python train.py --crop_scale_min=1 --norm="batchnorm" --depths=[2, 5, 5] --avg_pool_shortcut=true --dropout=0.05 --widths=[128, 256, 512] --init="torch_default" --momentum=0.95 --orthogonalizer="newton_schulz_5" --batch_size=256 --weight_decay=0.006
Rows from block 7 of a small image classifier, named by matrix and row number. Rows with one number belong to one channel. Each number is 500 + 25 x the weight over its row's rms, rounded and kept within 0 to 999. All counts start at 0. Numbers have three digits each.
After each channel's rows are labels from the 100 images, of 14848, where the channel reaches its highest value: "strongest on" is what is common among them; "place" is the part of the image that holds the peak. Only what is clearly more common there than usual is listed. The data: made-up road signs on poles.
# convs1: 3x3 conv, stride 2 (model.blocks.7.convs.1.weight, 128x128x3x3, each kernel summed), inputs 0-127
# convs2: expand pointwise conv (model.blocks.7.convs.2.weight, 512x128x1x1, transposed), outputs 0-170

convs1.83:483486509539500531475499491493507499509467499432474515535508470463461497514502518494450476506448513488473513494504492491502536482534529477484497499455484514453506522502461482486502488503528506499488514508498512528462506475465490468491488473476461488501499485523506507484483494513507489480481521457512494501451501479492482520467520530522483476506549587493504500489441431538489512500452
convs2.83:501510465551430511511498435500558557484487509492463513479502527492444495528556520492511527486484475528522479475477491483559527522504508499492483488482522453501510493500516546505559523498524482548461498496491540510474549496478497519506523488482523511513500515505507508576486510498482515496508502485515477463488508478501513487493498489500526503447514484476506481526503536451506525481480498503472521514533494514497502468477465472509491478547562511475492521544504479509514552475542485521513484502464530490478510492494
strongest on: brown rim; triangle sign; !
place: top centre; centre

convs1.91:476507518489480456509488494489495526503490481541512494511500495509490484515521516464492515467514476537486479500468452518501492468459564493537491465512514460542459457484467503501511528465530485517500501479532510539528506492531560499519499499503476484566509531521526490514497505469491482528474493499498494501502496504438514524515499523490514523467428450461496494481534482496485519511546
convs2.91:513500477478505495505546469482459494501502496483488505504484543477470503511495496503522460463472500502512497552513512464495540540488480461500506514500519478488495542520515545515516521531507487533472538514468518519521532527499551483490518499438463580582544554496533497497470509523491541550524494523519503532531557505499527490497511511513479502501481476466501497528522498511452478498508470511567515508507505467469496521484492487514524549503537485530508481482514464529524483501500448513516487483523553545468510493507
strongest on: H; %
place: centre

convs1.74:483439494539427452514511466520495523541488503485458461496521502517468502499540488502465512461479500492489489518510487490452517533511514533474507504487532497504529485518507511489509494482507513472477513448528454517479509470557489501481496472534494456522460499518494515526501469483461460481547510484488528498505518481506531506494460494507496470492475474485489506499467472513530512469440
convs2.74:513515502484508543485464492498497498544480479525487523482460490502510507495494477498505556446484483508503491504529525507486553496493509457456526518501493497537501488530487518475484524535444518437478525429502471523469484483507486457502509473513495472465516460527489502513520459510487471501562495488439489469489523465515489547471483504497544533478503452449517506422480518506503479497482499507502528477510496527491530503479525494490498459509493514502482450489520496485443494484478532519520471488494512497485511468496
strongest on: Z; triangle sign
place: centre

convs1.105:503454494515488506507465514506475478510508510450509514501477556513508480535530452510458545486500547487486510519519504461563506528534494488514471484489516450487486485494507496480505470503562472482496490502502494505505522540490474519477495464534505486505493470522464501490506516515491457500441508496504499480492514498438472471504479540544469489479512482511488485472453510462475506442487
convs2.105:497528534545547539537489464524532516502544496541535505517504527494513502488489537477481482501501458524474500559497492483499552544473477482515493494490487521473518459531506499514505483501474503442460519511503445519513535479512511474496553466486473489524486460521515506537509476503492502534525477542517533511468532493567525512503486503539533496501506501510545521481510512491508527518491523549515509516482516525522560452499501520509520555498505508455509519537530492525503497541517478497509489497492518503479537528504
strongest on: triangle sign; P
place: bottom centre

convs1.36:488490487489528498517500502449468487513484513430548504473494484478501504519492460492491503452487538504514549484512488493514444468485535481491518495563451477484503486518529512481472531479522503507502492488512537498534504523522518523446507460468500479455516537482520521482500547468490491463503475526462519477473464502460493488475475512541508492442503504491532500481484487482514501497515
convs2.36:523511495495493462480454494507567484481500455510485501476464560487520535473518494505472502522518551489518506467489532471503522494503529490500513530533513490569508511525501495513504505500499468535502496518495520525522496478472507518493518486505512543524489551480501481508486496522492490552532519514523502469509506486502479472558519491522503511499519507571487488480536516497499493488499498535516519485470496460481502528475537448498547450556457553531494495502457441518512546478504488483445521522446504443506485509502
strongest on: P
place: centre

convs1.116:509517509509518528482452470498541549485503534491581515505469495506535508541478493542523514516531471493516489469476485551519509484480465493503514483470471483502505521463472511480478500491493522489450520519497483507497477511487478498474484551450524458470459505516488512517494476476530496515540497456485459477531538459497508498523523481517496519480489483473506478442512467496481478482499
convs2.116:487509506441503435501524466511507488464485440468488516472521512495489473491471452479539484503499458491493527515502542511491453508478472432489497502503487481461523478518471460547501528480502520556526477489454485533523490492514488498524516463511491478515496527481541501476434497459497486514457538496526492517524554484492475512490502512534510518503508468515485494525492480510492448532494499449511461522468515485491499528466503524438511480493479523498518486482534497500495521524509528494504501501497545499489485485543
strongest on: drop
place: centre

convs1.3:532502477515512495512490506510494522507499496494521433491484470459485503509495528510480538484531488482474500439461526483426453463494472466490490523519488490463504502506508506481493510510474470536474509530509493481444448470454511507513485530449488502517515477489487480490492475478481468495490500493517476476512477497514454501483489485436516494442508463500498532510518483549484472470502
convs2.3:462482473489478496515491509512548470487486522532517514467496536538498496513506456509528495495499511507504482542470511473490446503552443518448495508504509481524504440465474443491528515549487521485525489495542530451526526488467471477482475503500525502525532482506534499528513528463499551485505459452476458455493509533498507467474466505486490460578512525454490474520453484493519483495495539487489489516494454498568492453507477496488487511499483502464511485486481511451465465500524497531533463467510466495485495491562
strongest on: 90
place: centre

convs1.79:511498454518474511484497529504486465475475488482501527514494516518465485496493497481467488511507489483483458502477453446511466517504526504493461508509522498453536510470528504513461551479521466488519548460508470442486475466532515473489487469458517530477522443504477483489482507484464496520486483492520505514472501474464510443477481531521505489452501497463494465460523500479484490498460
convs2.79:469451437503549501500530523547509477485490515496497475484475488583525521508523496480487512513506521488518488492471467475485492477501482480515481508508482505515471483474514482495494484447515554518542477545522549453457529482531530477509494477481467457454480513524532529493535515506514486474481489515511472510522446516525509504505496490503489463517491508473517456542489491485493500494529521509448497520525480539469450539476515488542521527543518480521503487479517562505482498497507544486471489483487513485510504485527
strongest on: triangle sign; red rim
place: centre

convs1.110:491541500518502478513499486513457452500468496508501517492512487480472501500492505418501508482498514503484516443455483519504442464473509533508488459511498490527486495492470497501508498444487465490467509499482494513485498542502512496478490503462464511517518491506521512512488512525430489451487468487504481488483452527491448523505523554519517444507493537478475513465520483528509457484498
convs2.110:495484492512518516487490533482485526521524502548539475496487508508461540492585501482458497490503537514475510541467481493527548482484460476539504497508515506479475494515476484489467466500504459450485506549448452518564495497508502480512524505465511514530481506513515528516490472453529474515504509516487477519480538488493499520483482485506519549520466499451452481497507511507498512493464481549525522494503491489518561514493461515551487501510475493537505493484500512487468479502546480467464480489486456490496496500485
strongest on: A
place: centre

convs1.39:492502498455495532482487486489494496497504497492470491461490482525534480534521489472534509502504483508526470476505506476460541496493466524476475496523490467449450538506412489510504524456492504523513496463479488474486549457512509497477537517464519482526519529501527486484523498500494514501493511477463510482473470419509476489494479479542505483495483455480506478479526506457484523524481
convs2.39:497489479465471524485503491499458466504482459504478545462453473548483506503487514529501496515539473510520510498436508494495479479495448486454519527454511471500484472478440482533499468505497529480522530507490474485489516438478507517512535488515465520461450533477518521456485459507435474457498489471449477501517490504475506478498493514486512541480493503463496496524475436478476446460479479469507498525483483474460486467474518476443472503502509517491502550529471455458478444487492500489464503491517533486549462476496
strongest on: 90
place: centre

convs1.71:509503493539488478515463532471446447471514477456435514506504503486431518487500509503456488481477499508495495528533511494511494537488520495531494476476505493458533487505505513531526473460533448466496514465474466510501476518502501436483470518490488481458528502512457487471506498439473493493469508522516494500519469508479490474496491507465530486461477515482482501502464498466505519505508
convs2.71:526448490494520492507479522477509514545483459492469504484470502545564494463530480499514497501502528480509471530526491498454503519488503482535494492527536505529505530500503481529505542536504506531551492475492561532514490504527499490475451520549505502479518501494526471531513477504520466497509500536475517488506424553504494553527521504488483522508516580530498495498464489521506522450542519512524484511537511512515460504459482449490548458490513529472513498474503465502510491504465526478534555501509474508561495505528
strongest on: brown rim; arrow left
place: bottom centre

convs1.78:496489478507482520501469520462513526506502488524516537517522495532515524495479496493433482462509553467529487506519487419462470490465537495501460513475524504514511505484498511489524476524495483510488475492499492484513513482500542498472478511517522483475485514456491485504476501505488506513498483504499500498489498468502469462530501528567485475438446534504521537421511538496488506530498
convs2.78:488503522509503499502471483568508525497495529526485522525525491461507463469469499551526509495501484516502501518468483519490460490437520493509508475494501465526486517566497472489559478490498528516475496531484509533482509511527471533483471506495522562502499553492517543465472479496522522500438510543514478580504451512515513483526492501457462515549508512501490507495475516551497537486521523504560507504493501503510545505475503481570500554518495452503499489495510526522518537470492516493502498477476514503490500499534
strongest on: triangle sign; ring
place: centre

convs1.56:551464488513517514509460473517535515462457483446516454486492516519496489507520452498518521498507489492486483498518505522447523486513484481477499467505472503493460485477495524522542476449480551506508503472475542497483462526487462494471479564491466508464477498496505516471522490452523472445480519496508464503524539475501489508462520538454517519502522486477510504500499483494525497486487
convs2.56:483515487546507499495510512501497494519518495509491479479495485449525506533490475460508517509496488489463492528493495474504500485515495467496491515509520480478555505480490490562492549496498509531538540513545611519468487473508501502468523535521521524497538481496541507496465520520508509494482483479527514529487549520510508543508521492521498510491520497470529501518472518476504519556509447490463445511545472521530468480489500498467517515495506521497502489495496539492473505494478529481544473483535489543506510552529
strongest on: H
place: centre; middle right

convs1.66:472562502512480498532457479507504495437534496428488517504466510471504507517492521497456484471484479564528490500491498519531486484519500538482506499449448494479479479500478507484522496495514500513505504469507494502524472459518537507527497517457547488418479526499460532494467487463512542463488501486508490484491492502483487506528507457512495523487489484492484516504478498498492517513545
convs2.66:483501478507465503483537470522479498481482518533492500552537480497484504519484533495507482473477504513506530462456487503492523464497495479463530477465465494472523513550502481514511517582485480512502496538480494538529544464488510498499480479477478492466480520476500480516496522495507487464462495503486524457502470464484500512485495466511477490495448493513428517535506512511526464497526483501514470498515498519509506484526484478498467472569499556509500489527494487492463480510536482476498545522488531471469504477467
strongest on: E
place: centre

convs1.26:514524468508520545481487492460466459471523522504501518466505497509469491511555516497474449525475449527514493483490512494491507492524482504536485452445485495505482472481499483530531513479468515480510491514513454473477510473509504490497485504485468480504459515513504491523486520494469473552527540467519522483512488480510470560525477473525509535501527480477486528496499428510525473470536
convs2.26:504531508489476522480494521519461531523453499483534498518540506556486527499486532512480489485479444459500493507510455483482493530497493505539513466512511526467533459478495521516490494509503481501541505476476491489534512441522506518478510481467492520500565480455540521447504546546513499472479487433482516500468512494543481545479517484463491491510505515511475511514508481509518476454504458527508483516468464538503518511537537470486508469426572435498541535448490513476511489518489515545505475537499522488498531510533
strongest on: drop
place: centre; bottom centre

convs1.51:498507498529472498475484517509516475475492505520510498478486488494472453475459494492507500524532465480484491461476491484511485483491440506473445501503485511535512525485493484486506525458505517481504459528464517502472509509533467485495503497562507466495447434493497520531541542489491473470472492494568488462539467477510475512502511524518487501447479527478502509450503504506477483484542
convs2.51:495465545455499507489483545494466475529543479509540508513483457527498484484471527487520498507492483510522502525481489495477469484494487499524493496481473504476474499473510511512491507504463506495486547478496525463530509514509501473508527463485476503518557487522499511505525512475506516511483467556451489523481461502508518475491481488525461473465469497458484497511478476481540459518482519533498481473474507465487514473504484529512553462456489502500498497488493507531500484520452464498507495532479489467531494462478
strongest on: H; blue rim
place: centre

convs1.77:489508470485454530526487473442510490521503506465518488493451487472527512519484485501456450480460472516554510489492496511535479488463494522484495517496470472487533436475468488491501476513477516494471507513474506478522479545463501474476498523476510526468464546504471468512473520516491535489504523503459489479493533495457541519508506494515494488488488471512472543443522526492514536506522
convs2.77:485479486460507488472496562441468468500479487500469502467526528530516488504484503496523519503504504460509504521481474519475521510526495488506505478503493502474501473519516487516507556550461498544517486549530551482522525469506501536497487502544487475470462509499500522500457513488501493494484503496528470500509517501520494453517488408471526513480466509463474507568571488499506497492490504508528487509492483533514472494466499475521507525538487530483475497477552516499485536480499531492532461496486477499508486495494
strongest on: E; P; white rim
place: centre; bottom centre

convs1.29:463460527488480481503446461494509537468493492510480489536445528474499527509481510476485499492468504480535518504506489500481486484514530508504480475523499513477462476468510513501532457485491514489494516462470459509529495484478520498484443444460497484498510527479508502469452521508552497444483481545505502475516537534481487505498510513485514479489509513505516463428440483515517514498516
convs2.29:524514494506433495538498519478558522491476488475418514491523503487500459508487509482501515503486517496504537497495457479509480507470525502497485515480494484504525495521541549583550494513497503519500500511476500515480487526502508489527483514507526496541531491507517535501498498531542524485511504471516560598542478484464481457471448485514486501485500477494487509506509513490472505512475498462485474488518537543545489522465483537506487496482502499512494523525479504460566528536500463488494517525555496504468481467499
strongest on: H
place: centre

convs1.82:478513497527460494481499529465509474462520491491497467501495484509504488454507552481499553505469483520469502472461509527511483472524447507479483530501473470497453485519494512506495485457501496497518495455474503514474532480508493523503493525469494539488462502520505476517544470447496530441463506475518498527475490496543509478507536519455498501492494461456505480501478498471458503469444
convs2.82:494472475500496522486528476487509512484521528475497467510489480468509525520507518508490479495478485503486484504488508497504477508505466520486487512505513473493533472486529487436544460481597531460475487469514492509466482548466495531524476483518505451455475516559434469547477471509509456492476484456499547507473479483509489498526470488548487536515496465474500515435498522507473523552533483480481506481544530454554497508514496518495522484493515586478498531492477476493497523488496480475536478510492481466494494532484
strongest on: E
place: middle right

convs1.61:473489483552475477548461502519506492467496500482526492518498497484498502476515490474451485496437530474479482516487516470554423510475522480537520500470487512496517472493528475487476457521469467475474498490492491493501477474489542504507490484461474502443467529490508510517464483453494515476507480526550511524520488525489488466510507511520517491470507492504495475488525493476489485523428
convs2.61:480484517499520491502489554559499481497557496490506480516585532522532515482516522510514550511488515503518493496524511531501513471495525513524491512507487489527537484527500443482497573514513520527493523572555528508517499536541545516513510481517520465472469488444478522522497498519548470462476523538489515576476517580468528518516499470523495498506519471479451486481536493479519494483511493484519515493477550486485511491488519525483502471495512494512497488503526540534490520558531459480517492483512506489508484479508
strongest on: triangle sign; B
place: bottom centre

convs1.20:502540516508490513504478498505509464500509505446503484513516486471505470478493494445446442472501510465499457480473518486500470486524535486489541527503478493479493486500513499530461504473534479539493459515504499493482503483511469509529493474453460482438519483462489531537483507502506479467506491491533508547516520484468478492496494507484442521460467518493489469429510461478503502512515
convs2.20:479489495464428471500547567545492513493464502496541499505501527505511522543532523476478447521456492479472488530447489485525512486510494529490514493496533465502471495529529510481477458529510511510500495509491517519562513505529518495500491497459498516477518471437485523468487513468520470496457522511510497475526452493494535485516459514522480482473499446421568522525495476492480476509495504514496489516474513496504503471528468479505480515486503491477478505471494474496449521478470476533490499520502507482484549506516
strongest on: 90
place: centre

convs1.89:503513511486514531434485485492511520472470544483482459520476501492509517539479433545488498539484512514575528485547509549513525511510489495472502520502526468505488506500488545482463512504497510473480469547492498478510514512509484494529500455472512490475537477491504488533494515536503496515477554538451480488479470475505489527547452463493498529504512490469476486496496511503494484495508
convs2.89:483452525488508485523518545500504491527516512509502542494549530478495462511459520494487515490531495492522470550442485545496492508509453497510487494498484516535504491503474502536545541520529484525489537520513531527512464512529449449491486499511482478492562486514498529502488548525509510464469490489519515494486541538504530450461506558503500455519555480513497537491459502488522497523485533474507477501516487547536504484519494514504496469446490498460533502501480560545501490515481492486518455500476488505496506540509
strongest on: !
place: centre; bottom centre

convs1.85:471489471505478505514491501558479470532542467498509493503458523509530470489451525474468492505454503492460476507476512537473522518475497498495493506472468528484510497488515460461498518467517489493502451479521485501520466512500483475508465460482457506502483492510477517487510489541487513548514510505466550516485482508516489477532513490484497472502554492507448481453419501464527502482487
convs2.85:499441495505516490495497480523460521490496569494502496482467509488464498491480511473458519514542482516493476480477486485485551500506499493533492458510481436488479458514462491467498501446523566492468486492475480529484479497479525476507510478470497463522460505480464470489512466476507506512474514496482541500508518463477492487541537492464499500533480489503545489468482475525430517485497470516523482501500510527442529496499479535518519530490479494537515493470482465555530471485506469466409505494522495456464506501461
strongest on: ?; triangle sign; P
place: centre

convs1.111:517488512495479435491517487488527475502491531505484536470506506493499464514484461527494505553531476519450499504455503492473498494508486534473432466491472517509473506502529510504478510449493507507478493500550474525516492512479516484493517459457486465517501523499531512503510519490526510513528495511493501548510501419531509507546494445515517501516505488489481486485464433517485478533513
convs2.111:491480502468444475505519531483481466456465503513501491485543517485522536477523476490462509476473504487494472503457507457481450481502471476487470505483472525506517460503481497472514484493486503460480518504488495466521526467468502483469460473502486452495458484422500490513496472492504491484501473462504481488492525476460490493495496505496558476463530504509514471480481486514501489512502493508473477509488495511489485483496494506461440497535467504495484507483482492487511474530430511485504501491515505440487475447501
strongest on: drop
place: centre

convs1.57:540510489486546492499478533482491498488464485503502502473470495514518471534472480503470485472457498460477506501506521448425479490472487531504513463489519483467499460510465455506450511429502525513506516486489504475473485451495500507524518510495459486480507515471511493471470503493504464499531460505489514484501493491510467493469498500547501505524466462501511512548542498461474466516536
convs2.57:501518490442495518484540525503456495511524489488480504509515479480491490501510491521507511528460511492501504485533510484504487479464473490539498476496481458481501515538468495495473476487504456515525489492462498555521477501499473535520532505515538491546483505495484470475455490540474504484485493503493479500477479471514504475457460537500514473495496518518465469512485485485462496514467476501519539498494508477505475474549475517495491520460513507490467509477536493521509512516479480531517499515493518563495519486480
strongest on: B; &
place: centre; bottom centre

convs1.38:489519488517506502476463457488477504509518499475491489509488514514541526494502508492473519500486509523497509502531482456534518502490488487521452462474526477503494443516489490483482491487545467483452498535487435450496502453474546520537473473530469519459498471475480538464456491520476483549484492480481460522486495477478479533473484510504505522500489506481473446499480507496477499443486
convs2.38:533508480511518489495487547523524516510508487496474473550522384498486514504479493492502506481502563512498460479548508492463484487458478503490461490507480508501515508512497537515490508502513515505463522534512491529487490488470514500509484510491518472521525409470506509522517477456497487467511467512464464569478482474478507469475520538499480473543450502479519478528448492508510490536495509477436469483507515500519496479533473488508487469464488418485510518500481499534507515469538491496467506477447477487519500516467
strongest on: triangle sign
place: centre

convs1.42:537485489491508500449507515501512475469480500522531481478452502472504509541475511498524477490533496527512511462504475493494482490498527547493467473477505510513489513477487556518535466511531513495462527518468493511506483461475455450449525517464513521505498525519485472475466512480489533500496477508470490429481514511492471466518536506495491466525541487517474465467544531506521465518531
convs2.42:505485498490531496493496501524529537523483494479514522499537480517478459494472500484543464478506505535504516477484544505522500489549502481532489474451482482466489514522482522509515481520530453479495531516513506482521496500488505466512474506470486513524515495493481557510518446497477492491468520508466487524495503525488511471494520495497506528467499453446533494506484524503500557473520502475524481502510513480507474497496508511546504485537506462451462505586514496489530478480483495497475475540470489491530501536475
strongest on: B
place: centre

convs1.46:522496514502519456452468501521458459464489497528472525473482493510452475536538509459539486501501525490472491491493505498516514514510544517497520483470476514531487487512502535484524507500527480477496447475524458531516505466509529441487510466490478482505501465546516486481501444444458477479503509510512525508498515540505501491523541534482536494514488528473491510499528458490468463492484
convs2.46:471486543505493497470520496537534513481508473488493475480478524484506523531490505512500512479493454483490495523485490483514479529477432525460492478505520521468481463489509512488482516484518468480500487497527464516532523476546535502525458531475475504469495485453507501474545527493501468466485531513511511474462519521489507468515508503509513516558476521450537498474488502509510545481505479499531476547460494479512490472467482467501513499435518504516482504522484496447466480502483506476518466489486518533515480471500
strongest on: Z; 20
place: centre

convs1.2:472489501547492520493489527465507490510481473471512495465527493482493522518536528492514549519501505522516480514537514507487507503514481437477493472485483479472527534479484505503508523466480480497483520508507503477497483460499492528480446476476483437458468503515496538530461532478462465477525500481517480462539503506456513480496477545528537542514484522464529487533524468507499509485444
convs2.2:500485528489523487474584490510542512487502474507501527504508510490506511529489530576510474493496488524509486504508470527514529479462518509510518503521507460523478484493485492506497480482495554489478513482497493507491528458578492518530556509501495518485529500517489516507517476506485490518509504539486510561516457537504499499516515504534484499487519506504547484478549504488443472512473473501526535539511513524517530487470516511521509493467529482510493486512511455464519510464522476528448500516497517562516493494528
strongest on: ?; R
place: centre

convs1.73:496478478491489494521499493496527510452494477466515474504503503483449479480488521494482491489480504516503491469477504463460492502513508486506464492519471549502476485525480490507525521493496493504486522479495476477558521541472554511516517479480438435496500491475494510504538512499477486502511472523485478502495505470454482464454513525507559506487474443515534442438496507452473499494479
convs2.73:509484505471492566489505482519462508479451549477496522507494513508480529509532482541502491503498487495508475489526528526494469512523552471464490496485489489508508472484530485515492472469509475526484518481505518537508558473485551501471549515507507537529502505501504501507429492500501464504472514467476510525434513483478483493529486511519539501493485457450452480494515491520454482506485440487485528508484504493562473519479474549438488475518513469494467472528484489517522530477476502497535486525516489489467523480422
strongest on: red rim
place: middle right; centre

convs1.101:493472525515522483479527498492476483532503476483508481504493539513485531476504478525476456509481487523552496480494512511515487498473491444477498499524518484499536474503511544526495460482445484460541463467538487519540513500486489480497482512521437460511519520473485509516534496470456520470510466536538439505498483467481514487467466513488501455486461507446521515502494509510504517530493
convs2.101:505475506485496533490485514522517482495486464487519515509475524516527534517547500510499467487454483505479507513530556528487504455526477506497535522493517523530503540461476500484481525533555488475524478510486533497494516479542509506487477494484515455495507487494488510488512536515523491550561526482464459461495456478491478518458532514501447531514518534513489513497489498469518519490556480450465540498506484515474476532480524472530492471542504515504487532458538476439481521516499527519484530508537486502480480521533
strongest on: Z; R
place: centre; middle right

convs1.75:479482534483463520553486487495524530462478540455489476483504540514541507497491494500471509550457497515502518472532517507484508485475460496533515479467505487544473484489463499505492511483482499500507520550458497498535512505477490482527500433536498471451523528501492487509468477497516516518494537502474508490520486471528501563480481450477531496508526507529468488478510454542502523488507
convs2.75:500471532481495514506495508468479490517500502475490508483570523501549506496525517490509512521487514485485533513483500535499483492501471535483527532503519522473515479478536484501478475520504470486510495486474592447436512534472508535519471504513501534488538481537573483538501530482531498502473508483518531523512503513489509494515495482499525531509527527516486489484539474478459483500502482491472511491498474535502499514500480468548481541499480521530479499490476520442458490541460518518496461461479451475508510540478
strongest on: !; H
place: centre

convs1.98:526499519442457523485486456498509501519460504498510518505507484523523446498498460502464523521495495504526516520488487517451504470504463455503491482487463493483481510567449510490490525459472456521536475511491489447478540454512512527493460500465500473478512532514503502514480485493486491519501480491519501490512552467540522505534497479517482500502519493523482482547540496498511458532532
convs2.98:500462490472507525463528505507468478493478525558490491518525522503534506509479511488497541512484501530480491471549512488479480483480488489466506502468452487467510545512504509483483498524482497492474521488535519460489518501525482489504546538513509474497532481489550516520493466537494511503553521528470505477499512463482496513487491528483543506476486492477481490494534548484481464500566483485479543487517497544535571515519526515509465518484516515478514485523477514490542507497512498465488513503493446464499486455484
strongest on: A
place: centre

convs1.27:506493476531487486520502469518524480475503488474486522496516544512496473543507508498533482500493522505497484456493527521483521512494475520493501472538472520479468513501488476481526505455495534517559462455526509513490472505535524517521524481477454451476482510500537494503497461486502445480528510530529523490488554474493564503489537518455528525521552502473503499516465479474487478531463
convs2.27:499474512491476489484557524485501478478506528533489475493508490584470500499504484525528477522507521506522523559491506500479481558552510484483520529500513448493487510463485467527454551511516519487498488461539549487459536489493516507476527497501501491499524485512566500490499511507496514512532507464503472541486560458455502475476474523474526471456519475489580482512528519500532457483479468503541532502498476506500523461505504523518491518466523512523501478470460482458481461570517464477538513513508518502478475453493
strongest on: drop; !
place: centre

convs1.113:499537456509455507526508548526487500463495496472510522494482469489513457496472527498491527513508507501462525471482501471522485526530458463493509494482460520449472503500481442457505544481523501503514491534514496489506519511526493506524509463525502474513493472502499496517493554507449503525512435467492513492505490462565493492541497523463527517513499524513465488462484455499474484473488
convs2.113:514551536516492521496504516515507523500508568489510471502467483572530519494504490486468486476480520475496479454496520506496539458515527521525484512503492483435497549515487499514500481520468462496488487522456452451526528465497518480495488478454510499502502495470527495498435492492457518504514481521551519541514504458484504481460505522519468487527493526554456496518484492532493536513522522517490488484475495478468510488498491552512489471510468512508476478484501479472499503483490496545440487492505509470478489472490
strongest on: drop
place: centre

convs1.47:500496488466482487511471492502455491467512466494480506499477503513510479554532504500509543493434504508504505520490503475518477497526481489525463495449528468507485453472520488471493484482460501455523461520463462481488493496509480511498551492526512469483483555494505495496504501465507461482509537543492496491501491490465504501469466507509524482488546507453472474494438482499522506470432
convs2.47:496404499468483501501466501432536499495490458525548529518483508471440501506455524506529528491484537505543489465489523469497497553464486460493512515457478457552510487531463507520489483526509443507500486528492477509479484490492468553485503519518453504480485486535531507540488491493509490523526485497478463484490518482507511466443513481479487510543504532455494482536500498464493498502522512487468509493505497480473513509512522501510520501494446480507504481493474518536480519532520483549518502509478507473511514545492
strongest on: triangle sign
place: centre